config.toml
model = "masked spectrogram model"
dataset = "songs of 200 made-up bird species, synthesised, often over outdoor noise"
train_examples = 39062
n_mels = 64
hop_length = 160
input = "log_mel"
win_length = 400
method = "mae"
mask_ratio = 0.5
loss = "mse"
encoder_arch = "vit"
encoder_norm = "layernorm"
encoder_norm_position = "pre"
encoder_activation = "gelu"
encoder_mlp_ratio = 3
encoder_head_dim = 64
encoder_fused_qkv = false
encoder_bias = "none"
encoder_qk_norm = false
encoder_parallel_block = false
encoder_dropout = 0.05
encoder_inner_norm = false
encoder_patch_size = [16, 4]
encoder_layers = 8
encoder_width = 384
encoder_positions = "learned"
encoder_register_tokens = 4
decoder_width = 128
norm_pix_loss = false
decoder_layers = 2
init = "torch_default"
residual_init = "none"
optimizer = "muon"
muon_scale = "original"
learning_rate = 0.015
momentum = 0.85
nesterov = true
orthogonalizer = "newton_schulz_5"
adamw_lr_other_params = 0.0014
max_steps = 7200
batch_size = 128
epochs = 23.6
lr_schedule = "step"
warmup_steps = 140
weight_decay = 0.02
adamw_weight_decay_other_params = 0
Rows from block 6 of the encoder of a small masked spectrogram model, named by matrix and row number. Rows with one number belong to one neuron. Each number is 128 + 32 x the weight over its row's rms, rounded and kept within 0 to 255. All counts start at 0. Numbers have three digits each. After the name is the row's rms in percent of the matrix's.
After each neuron's rows are labels from the 100 clips, of 14976, where the neuron reaches its highest value: "strongest on" is what is common among them. Only what is clearly more common there than usual is listed. The data: songs of 200 made-up bird species, synthesised, often over outdoor noise. In brackets: how many of the 100.
# fc1: MLP up (encoder.blocks.6.mlp.fc1.weight, 1152x384), inputs 288-383
# fc2: MLP down (encoder.blocks.6.mlp.fc2.weight, 384x1152, transposed), outputs 288-383

fc1.122 094:107136154142206126127081146124145154098138135142125089100122140102129141114113077122138128146130083124139124136154160130151087137164113189120160140195146130185145124174103105162144127155120103112179157071126174134154173131184026091134137144090129061126141111132118119113134166152132140111
fc2.122 079:167163130152076130092172140138154078161108088117178147090139129127140140126108140103098137154148140148117137171143081137074151167108180105147113131149153174048127108068145165117170182167118133117099121120170122149116102058124170156098116121156085097185131063108161132149170095085135146184
strongest on: wind (83)

fc1.368 058:111120115085130133105113142111156146174117132167153172082109136081131188120139136176097163110111104146103043129161160160053139147105172139037141184113183115089126113167128128116107057077122125117073100156139172163164128135101091189150079110218136175099114116194176210156145123141147210126
fc2.368 098:155123129107177116136132117147081039094156117109117083201126130119120074111148119139121086187135139115161190146121105100156120110135116061188115113168087085156109111091119087119112182156131116154127131090131130080118175107158160057091200154076111090124128137078112092097131159106119102146
strongest on: arch (42); first syllable: arch (35); clipping (27); text has "clipped" (27)

fc1.590 046:139080054117130151127179134171149160051121100112179089158057174072144165120165115103147077143149134116096117113204088145140232091128084176165117140135190091160120162089107057137100112153171055152106141152089144116135142185112154146114101142101099112110113081093160171132119106094071133197
fc2.590 067:101188195131127070130056131110097098202135172109063198089179099181120089135085154143104181118088136097168160142074140118123076140114114073114120133125082170093102074150172180110170124116118227129121110108152093147114099086161145079148113096154154145140142186164133112125136173138188113052
strongest on: clipping (67); text has "clipped" (67); steady whistle (60)

fc1.444 068:061114111104150066092153117160118112185112120120131149128132157116125113107125101125166136117106153159072070099147147143190141150117171151130150132110162114193084143091058131121168157117104067164097119124147111200158211105191060172173132176174163141120132177093137111179163157142036102141
fc2.444 099:187159085108070194149168152138117132126147130137111105166112101147103140171125174145169152109175144114182144153109090134073072130149093116096180147122139114103201140162170102121070096127156163134147142147076172087068065165119188119106121130108133129082103124144130119101099091100135142129
strongest on: click (57); crickets (40)

fc1.380 042:121066149178139109172129157099190200147135100160147088125159142159131149160098160103156129159153070082193137162148104153121149158070143077148127151149155091125128123181128117065036159108076169129075142081055131153131130092155060115221103091215137132090135130121179165104144140135145113132
fc2.380 069:112195125095091143094133111170053078104102141094118185176114118127121108087175108156103112046124179163089151080127146077122105130164097158095133111087130163163123149080119124171233109111186107081157149158189113096137086116117192165045130155052108091165116118161099101149103122132114142140
strongest on: dip (45); first syllable: dip (34)

fc1.690 069:079089096064147131078143196133089133182111175162140118163101082103127141067170125128127177132126175148126181139119093085124118125122087183112179174104127120136109132105152094114110121142152120089104097120146193133100185114136154133171173060112158160151121135107144093130157141129077180144
fc2.690 095:134104173156126110161143051085098098146173134100161126150110145142092135180070126147086062130120092105135085079156179152083124141101191127119101105120132117163098155142078162117114098114064131143129112155125106125131117147128134154117106143176079116079147085201119156128150119098159117119
strongest on: click (47); fast repeats (47); crickets (41)

fc1.416 086:177127106153047114092156061126134156119152106144121120136121101084104129091106152113145104139120172153187158093085080128115140139166137111128152038116100127126133117150091109185069126129093173104152159138073077150169068114096077146132132183219150101119145113120164104140152132091174145149
fc2.416 073:151153129123149183076113123116116100162087120099127176135097137143108154231161130128150138098160108130070141157133113140153106107148074123105117133075096110113108124195154192095115116129082113164091076135171096102058108146160122146196102114050161215137101182123086096140063131094111120106
strongest on: wind (41); rumble (36); clipping (36); text has "clipped" (36)

fc1.329 062:114164164128129055108162101128116125149132173111125117164157159104117129116118092153061089157128161075105075165130107083063088058180153140082141117135078080135104105115128081114114157135151058118197135151162134094147134097109127191065119105137171074100140148143132114186149089126179158083
fc2.329 099:145073099109141174118085138146162115133168084160109151125102168109122141132088146081147144131093123133166217118119147154180126198112106119167134166114144171131182128130150172126106119145085149150107080099134093141114135191173103084195116159126083216108133154112115168118130162105103097157
strongest on: arch (40)

fc1.182 141:104151090092104135148091129119155079102180124119164104133161113132151101124164106098105142107111135062148182088139081173153155205090090156107105116133134120153136134207105154124128122176105107127135128096127136134053117162124119055138130100104128132075110148109151149138163121108112150116
fc2.182 136:155164112156136112015167116132110127159133112117100149172111155071123080116110134148166101152117113129114079075086156158142131118138207129065121118132130077145163155062152085134145143079109073162093122153110188114097176152141162166135128156128124119116176134190074083064134137173114155079
strongest on: upsweep (75); low song (71)

fc1.198 141:123158185136093182129136094106126124103130058161089078150155103177170164095151093165086093138103096149082070063144104111124082125145161060061145134121175125144152159080157120141120116099166159163132146093130123174193194117101185149131105150118149192094125106125161109104135108161166144110
fc2.198 120:100104121159099066130126090145126140113134133092117151115190152120143151183115139107169177122076158111107129169118132125130136105134079098151046102118176107074091172131100174175189174122108123092129121125102160099148148161090099096091099117109103123199119113123091217070107150114126128141
strongest on: wind (64); arch (49)

fc1.117 134:133153100109096106145122153081087177135154145112077149083135125155098118065122041085084137095126171135152154135153103074205121150137143141113130142133091149125112128113056181130202111135144148137130149119096142134155179173161142120116113102124167105123115049090125159086078175149122162178
fc2.117 110:094091133179204154144131078143106109129133116151131119121134173114156123124135135201199102160143149117076121115138123146103186149141122118141114111119141077149133148137202161181076175163086091103120147186128055150083098126126124149154114170192094114132130177111104120134135130172153120089
strongest on: wind (64)

fc1.7 044:032118146100152060080174101150092131194136144141190124166147071128105191072079106120100154124144135128159151164108119104146166079130112217154140088148160147198189174167117139129159099132151125183161123109150085122100133145095125099125146125123170140114156016148133126135117097085107154140
fc2.7 039:153189146127075185156134074144164186138152110079107110054130152127095061133108120112165120107135141110137136118145129130100049099107156111138120108096097140109098093175146166131077129101096104133109139120105139140133165149177142157157157176089169135112126168133120073101157119153138108137
strongest on: upsweep (70); pitch: middle (68); first syllable: harsh note (31)

fc1.73 140:131081152140076110133138175122140102097102169147082197150139124076101173131107155129081140147156101186219135146201159159157173112096128092070150071089107107158120113110144101122126138079119091154122149151157121131110101072160107069159093154080162089099175169128135095078125163153115104123
fc2.73 117:109112112078135074078110155137124150178126102154138151176141100048133143123164110116127110136155134088139101121138121126111160176105077129128115108113160095141133132128059108133126188160146092104202113154122050129094131170122143138096131147197120105127121153124188084194110189172163075133
strongest on: upsweep (62); stream (55); first syllable: upsweep (55)

fc1.597 049:109155103140133116106174158144137144128145154125127157090157129104146148122194126091154139119094190067108154051085172083113100122140145123096147095116213133144116140110169152127106165092198040105127140173136123130050125151102151173110154177186171073130131154138100129083188159212149079122
fc2.597 039:135070138093109196170089108120212134082050124136143106172088118126107129152094098173155137154191157119150080139112123165147177135108150139162094228152062148118150043192128067076183127121066139176196128105121170151137161091142125133162119117072107151156088104159105113201151102126055156129
strongest on: upsweep (69); first syllable: upsweep (59)

fc1.751 043:113144157107154200162104103165130081080102101123143132160098110154112149135114193110149153119175125085092132123159162112171141096137138116116154151166141064072097121122111163112137106148156151121104114166153202148130106113150104133105153131093078126115082123037125118103156119152156173123
fc2.751 068:148135129184096087114163136122129163170126134115111113115147185118125114112148086158135130147076094128161134102125085153091128155130136145112115145101150155184155097139137067147127181082099134174113180084112062108111137160155162152114090096179203134128177156228137104203113104114069116111
strongest on: click (74); pitch: low (73); first syllable: click (64); fast repeats (55)

fc1.265 067:113132070078111161091165082133068168063188108141189126135113102098126110147141116172159117108177202059168129176148131111157122094124100126118109151121154109091052147142203102101155089088161105174091086136122154117124153110130098098118178158161110200112136140099150099099057115132122142143
fc2.265 100:148115164168162091156141153147185110184098156149131116103126128155161175085105116129118131147080083150121130102117132131087127157122173117142160155150092081154176116143068107158115136148070138135143180137111122138117130149151132187141083147115129121083122136140105132138204177099099126107
strongest on: dip (44); first syllable: downsweep (42)

fc1.482 073:135135075069134174099113147172094106096063108155145129135135157152163097118135143110139157138080115130152136128181095109150145131147155084163083117090127147167143183122122090134123113083156135113147145099072125123091128129183093184137110156135176126034107036116154156161122123151133122091
fc2.482 102:106166168209113054109170079091150114165170135120093137132138110130071123135101140106184121127151149119136125094093123149116056096105130114052113132138132095080096105147109163115133141188101140123165147128169137088146142102070128163124142159151066143166093195096109112118081094145117144110
strongest on: crickets (76)

fc1.655 105:148109134091150136138135114101089211164139113124104093117136210157131154141133115111141054114096104137154167172081172205066146196119081114102130158151152104154191141110141150176058131094108116107140102109101074079174102139100113137084125128160128229097106152150099068170101146158110173162
fc2.655 082:160137123106132099177184118086123152160137128139160111129160026122140156161122124114121149091180137129101132162068174086160130098149126199095168101140129082148149096099154132153151086138082088158159094095114140135150151132164162129174129182024148131157149104123157105091147088144130110114
strongest on: wind (100); text has "over" (100); harsh note (45)

fc1.120 094:115097081137165147085080114163094113161106133114143115115119135112132201111136100091170141099106114140160169103202147092114131058083163090163187121093173099129109175127155108118132129112081152169164103113107083191103111106160122139090118120131174148099099165126124213159107046130143086154
fc2.120 080:138080130048127138086183076162115123167120149112106088135098110138148116176141203083140097125135105123187182105170127167136112108141133155163120171177070139141089130140130119119157120075134123164112147166115143123144130136188043198141095165172102168063085133122106089150149122135148157087
strongest on: dip (57); warble (46); first syllable: dip (46); first syllable: warble (35)

fc1.251 060:124091072069023177117105179194073157219123130161082131135131112094147109153112147146177106111152098135117194172112193120097137110170131126149105097172086165192131158084153118081149166146125137118129137158129146096078114124145101115147074167122146101183158118148166119174163151096157134093
fc2.251 093:104130158173216060102128111080132123102146087117161105124103114132145137087184145136093139158145117115178109083142084127187104122076113150071161174149158131083138084129106130147119144135064130158150136098111182122186159175136112155163127090139131192061092167145120101127070099130113089148
strongest on: crickets (45); arch (43); warble (38)

fc1.492 135:111158100109166122145131082033128104155135098129107075152143129145141091154104095161138140172158141155191091156162121139110130144119142069138110133088099141113155108066116103140108098095126104109166107139106138144160083156155154135112186123111118096099123115139127144100098132147118106072
fc2.492 099:136134115117099112121129114100066120091116156086142132091112188085118097127167190140112134129125163088145154134127192165119143094102094177110147122143144099128106133147092111125096093167061106115175161073129122098095185078173119177166161127114151170098136152133201102145118077175144114082
strongest on: click (69); first syllable: click (38); mains hum (36)

fc1.587 074:191155144157128174141182100150115154131183107090135118168147164122106176100106109099125119074167130153148110117077115060154123132120136123078070125138132188068162087098065140178159143130156098110203163122131048120147070199169078112148071094175106170092110063104095092122151162084120145160
fc2.587 059:147116124195153127116123139122141146153149118130147110132123111134115061142151101182189120127173160098055198121160181117171080149122173146117158165137160108167099135132134106116121123068152119137147142137125148156130188107126126175106148155117194145135192102134101153149126134167135131089
strongest on: wind (51); muffled (low-pass) (38)

fc1.8 130:146149123113167151109149078119103105138121121084171085149077102140198063049105101115102146112096150124069142110142138076131155112149148151086123101145134163220156156105111180109183142090109126114128120129101124149120164106126114120127171071123122061125109099135117126115138133151121180082
fc2.8 111:119123113167176113114122167083156179177142077204138131153130118133125186129117146148152101133096094157123173123097129153130197105144125154147100123093116119095132098131178107240074133205156119081158104104109063143107151115168142129118128102134136097097172111119111168139093145119172148116
strongest on: wind (44); harsh note (44); clipping (29); text has "clipped" (29)

fc1.707 071:134137112158115065136174136114141062103133073104137123165174115056107110111105113103136133120084112149152175097143165171111150080110138114094132125111156134206140134111123080189094150124073095142112122145153111074134159146137121178061151147132160143118089156079174086231136172189125108108
fc2.707 100:156108154097128204105071087161113166148147166098120115084090122157096144157155110143138136148146181085107076119094166109091111173170109180159111176139093132088141132158111165090162127149133125134114146107082152125137079143091122144150135154127130185142096095166051154060089113062124131117
strongest on: dip (52); crickets (45)

fc1.195 120:167077093087150153058165168131100140110106126153113095150130140151142200044120123145114133143097171173145129079119128163088080127161206118099156116162045104145130135110182119076137159130127180148173178129127091140098181071165115054135120139129050132176156128143148115176102081141098147103
fc2.195 097:148189128137104153171087128190146144147211088165126165154120143083099110178122092103190124084110126086089085158086089132178215102121162183145166129106141150123107102100071158103105181157172105121160126078187127097099136181092102149128134110087177090112162132116122096127088138135155120158
strongest on: upsweep (53); first syllable: dip (26)